config = dict(
    arch='unet',
    model='class-conditioned image diffusion model',
    dataset='simulated grey scan slices of phantoms with and without marks',
    train_examples=122500,
    image_size=32,
    horizontal_flip=False,
    conditioning='class',
    objective='epsilon',
    cond_dim=192,
    targets=['side'],
    num_classes=2,
    cond_dropout=0.2,
    norm='groupnorm',
    activation='elu',
    weight_standardization=True,
    widths=[48, 96, 144, 192],
    blocks_per_level=1,
    scale_shift_norm=False,
    attention=True,
    upsampling='transposed_conv',
    init='kaiming_normal',
    residual_init='scaled_by_depth',
    optimizer='muon',
    muon_scale='spectral',
    lr=0.021,
    momentum=0.95,
    nesterov=True,
    orthogonalizer='newton_schulz_5',
    adamw_lr_other_params=0.00091,
    grad_clip=3.0,
    steps=12300,
    batch_size=128,
    epochs=12.9,
    lr_schedule='cosine',
    final_lr_fraction=0.1,
    warmup_steps=1230,
    weight_decay=0.04,
    adamw_weight_decay_other_params=0.05,
)
Rows from block 5, named by matrix and row number. Rows with one number belong to one attention dimension. Each number is 128 + 32 x the weight over its row's rms, rounded and kept within 0 to 255. All counts start at 0.
# q: attention query, key and value (stacked) (model.mid.1.attn.qkv.weight, 576x192, the q third), inputs 64-127
# k: attention query, key and value (stacked) (model.mid.1.attn.qkv.weight, 576x192, the k third), inputs 64-127
q.95 [134  99 120 157 128 148 153 100 149 136 117 124  66  83 141 152 123 143 166 111 109 134 100 149 101 112  56 135  91  63  88  97 105 140 117 114 114 102 137 154  66 109 175  81  95 133 142 108 135  98 179 111  87 116 132 132 187 139 120 182 136 144 122 120]
k.95 [ 75 117 140 133 161 147 119  91  92  98 162 144  65 135 138  85 105 140 137 157 153  60 156 140 205 110 120 157 154 144 148 116 126 118 116 133 147 144 169 172 133 207  97 127 125 116 121  88  33 121 173 105 118 178 135 133 145 167  84 181 163 126 167  56]
q.96 [153 178  81  35  63 115 142  99 188 167 164 172 135 114 117 100 111 143 121 116 105 166 176 121 176 117 163 100 144  94  68 114  92 113 100 130 132 118 132 159 161 183 136 125 126  75 102  93 127 142 149  66 136 155 123  66 165 134 143 216 128  86  96 200]
k.96 [125 154 186 118  99 151 130 116 175 145 131 115 164 128  89 141  65 175 112 132 122 113 160 131 140 132 111 119 117  93 102 102  97  83  78 152 190 111 152 193 102 130 115 116 146  51 215  90 109 124  67 172 109 137 100 105 151 114 138  72  89 127 148 146]
q.97 [142 121 139 153  98 114 120 102 105 148 106 105 107 109 110 142  98 144  93 130 137 145  53 151 128 123 108 146 146 131 100 149 122 122 142 129 104  95  73 101 117  95 152 130 124 130 139 110  98 121 103 140 163 172 118 133 119 170  96 117 163 183 147 162]
k.97 [186 113 136 165 118 123 162 104 119 178  89  73 109 102 106  89 157 102 193 109 143 147  68 116 103  96 136 139 114 137 130 165  90 162 155 128 105 130 161 102 150 109 138  86 158 180  94 146 104  67 148 105 159  86 105 192 115 113 136 161 103 150 109  79]
q.98 [160  93 115  81 165 118 114 113 124 114 127 121  86 129 119  71 153 124  82 185 181 124 160 130 203 105 164 151 163  71  39  98 105 152 138 148 181 101 114 163 105 176 115  65 153 171 106 132 128 155 163 108 144 163 170  89 123  94 124 128 170 103 131 114]
k.98 [161  92 107 148 139  94 175 127 102 142 156  87 142 116 143 130  62 128 168 156 150  78 190 120 183 101 122 103  67 121 169 159 128 100  86 106  81 102 155 108 114 136 101 122 174 128 140 123 120 135 146 159 157 125  83 107 143  85 117 113 116 110 101 131]
q.99 [101 105 117 134 130  76 104 102 148 104 166 109 169 135 165 128 104 173 193 154 156 147 130 112  35 118 127 126  90 163 140 150  90 111 141  68 154  97 166 126 130 111 159  94 128  95 144  93 121 124 136 163 163 104 145 163  99 160 159 112 111 133 139 118]
k.99 [132 128 112 129 147  63 132 120 127 128 138 119  96  83 194 175  77 151 154 171 203 118  73 100 109 150 108  86 158 157 177 136  81 135 144 108 163  76 152 138 151 136 112 100 141 136 102  96 134  62 126 172 146  96 139 123  74 114 177 144 108 170 154 121]
q.100 [ 68 128 126 121 158  82 118 139 152 147 146  77 142 203 127 101 154  92 145  96  74 157 134 173  94  47  74 136 148 101 159  76 161  93 116 184 150  79 170 143 159 131 200 163 107  99 137 115 111 149 158 176 110  87 178 109  97 178 104 131 108 112 124 174]
k.100 [ 85 111 143 112 162 112 126  74  66 158 168 136 139 149 163 148 112 134  75 114 123 135  61 133 116 117 114 128 142 133  98 137 115 126 172  82 157 148 108 160 100 130 122 174 149 145 130 177 153  97  94 213 124 144 130 134 130 153  86  61 137 162 119 181]
q.101 [174 129 110  97 157  80 216 174 128 116  94 115 168 165 122  80 170 122 124 128  88 157 172 116 137 150 145 129 113 108 127 124  95 138 132 134  71 116 123 110 152  93 144 201 159  97 114 125 147 187 143  92  91 135 113 109 149 120 114 123 113 149  82 171]
k.101 [119 134 192 141 102 198 150 150 169 125 120  42 134 176 125 202 107 145  86  79 146 105 146 113 143 171 189 136  87 116 146 110 171 134 110 116 124 158 123 130 108 122 169 122 199 126 109 119 211 132 130 141 121 133 179 155 141 107 102 110 109 166 152 136]
q.102 [123  73 135 177  73 135 108 112 159 162 118 157 106 107 152 119 105 180  85 113 105  72 109  89 147 116 135 118  75  82  62  84 148 199 125 105 147 143 120 151  89 103 151  82  78 162 145 150 131 105  65 110 117 195  95 145 151 129 110 130 128 112 189 162]
k.102 [116 116 136  57 147 112 117 136 175 199 137 116 132 127 142 177 169 145  59 105 106 112  82  75 135 129 143 120 140 168 162 100 173  55 144 138 145 116 117 122  92  86 158  95  89 198 185  90 119 135 111 108 108 151  84 107 106  92  65 176 117  46  74 109]
q.103 [140 124 119 135 103  96 103 100  97 118 114 127 107 125 116 106  97 167 123 122 106  90 124 119 115 135 105 142  98 119 135 101 167 140 105 112 150  94 149 153 155 106 125  74 239 173 208 136 154 145 133  99 141 159 140 151 121 155 147 117 129 174 170  95]
k.103 [201 137 115 151 153  79  78 167 161  53 112  70 160 103 120 163 108  99 125  98  75  71 121  97 170 131 116 133 135  82 134 133 118 110 109 115  85 145 114 169 165 161 120 165 105 111 125 118  84 156 146 141 181  87 185 137 115  69 136 129  95 101 144 141]
q.104 [ 71 133 125 157 115 131 120 128 169 100 100 158 130 139  87 129 131 182  43 166 123 117 194 129  98 183  99  84 126 110  84 133 106 160 114 136  50 144  91  86 149 127 157  96 119  77 187 151 145  77  61 125 104 167  85 105 135 135 185 104 137 105 112  96]
k.104 [124 116 128 165  82 152 161 102 176 165  69 139 118  87 134 193 175  99  86  94 106 117  85 121  98 171 155 113 113 131 129  88 114 202 177 145 136 125 137  78 102 130  86  92 133  96 171 102 152 109 171 128  98 184  72 118 138  93 139 136 135 124  95 163]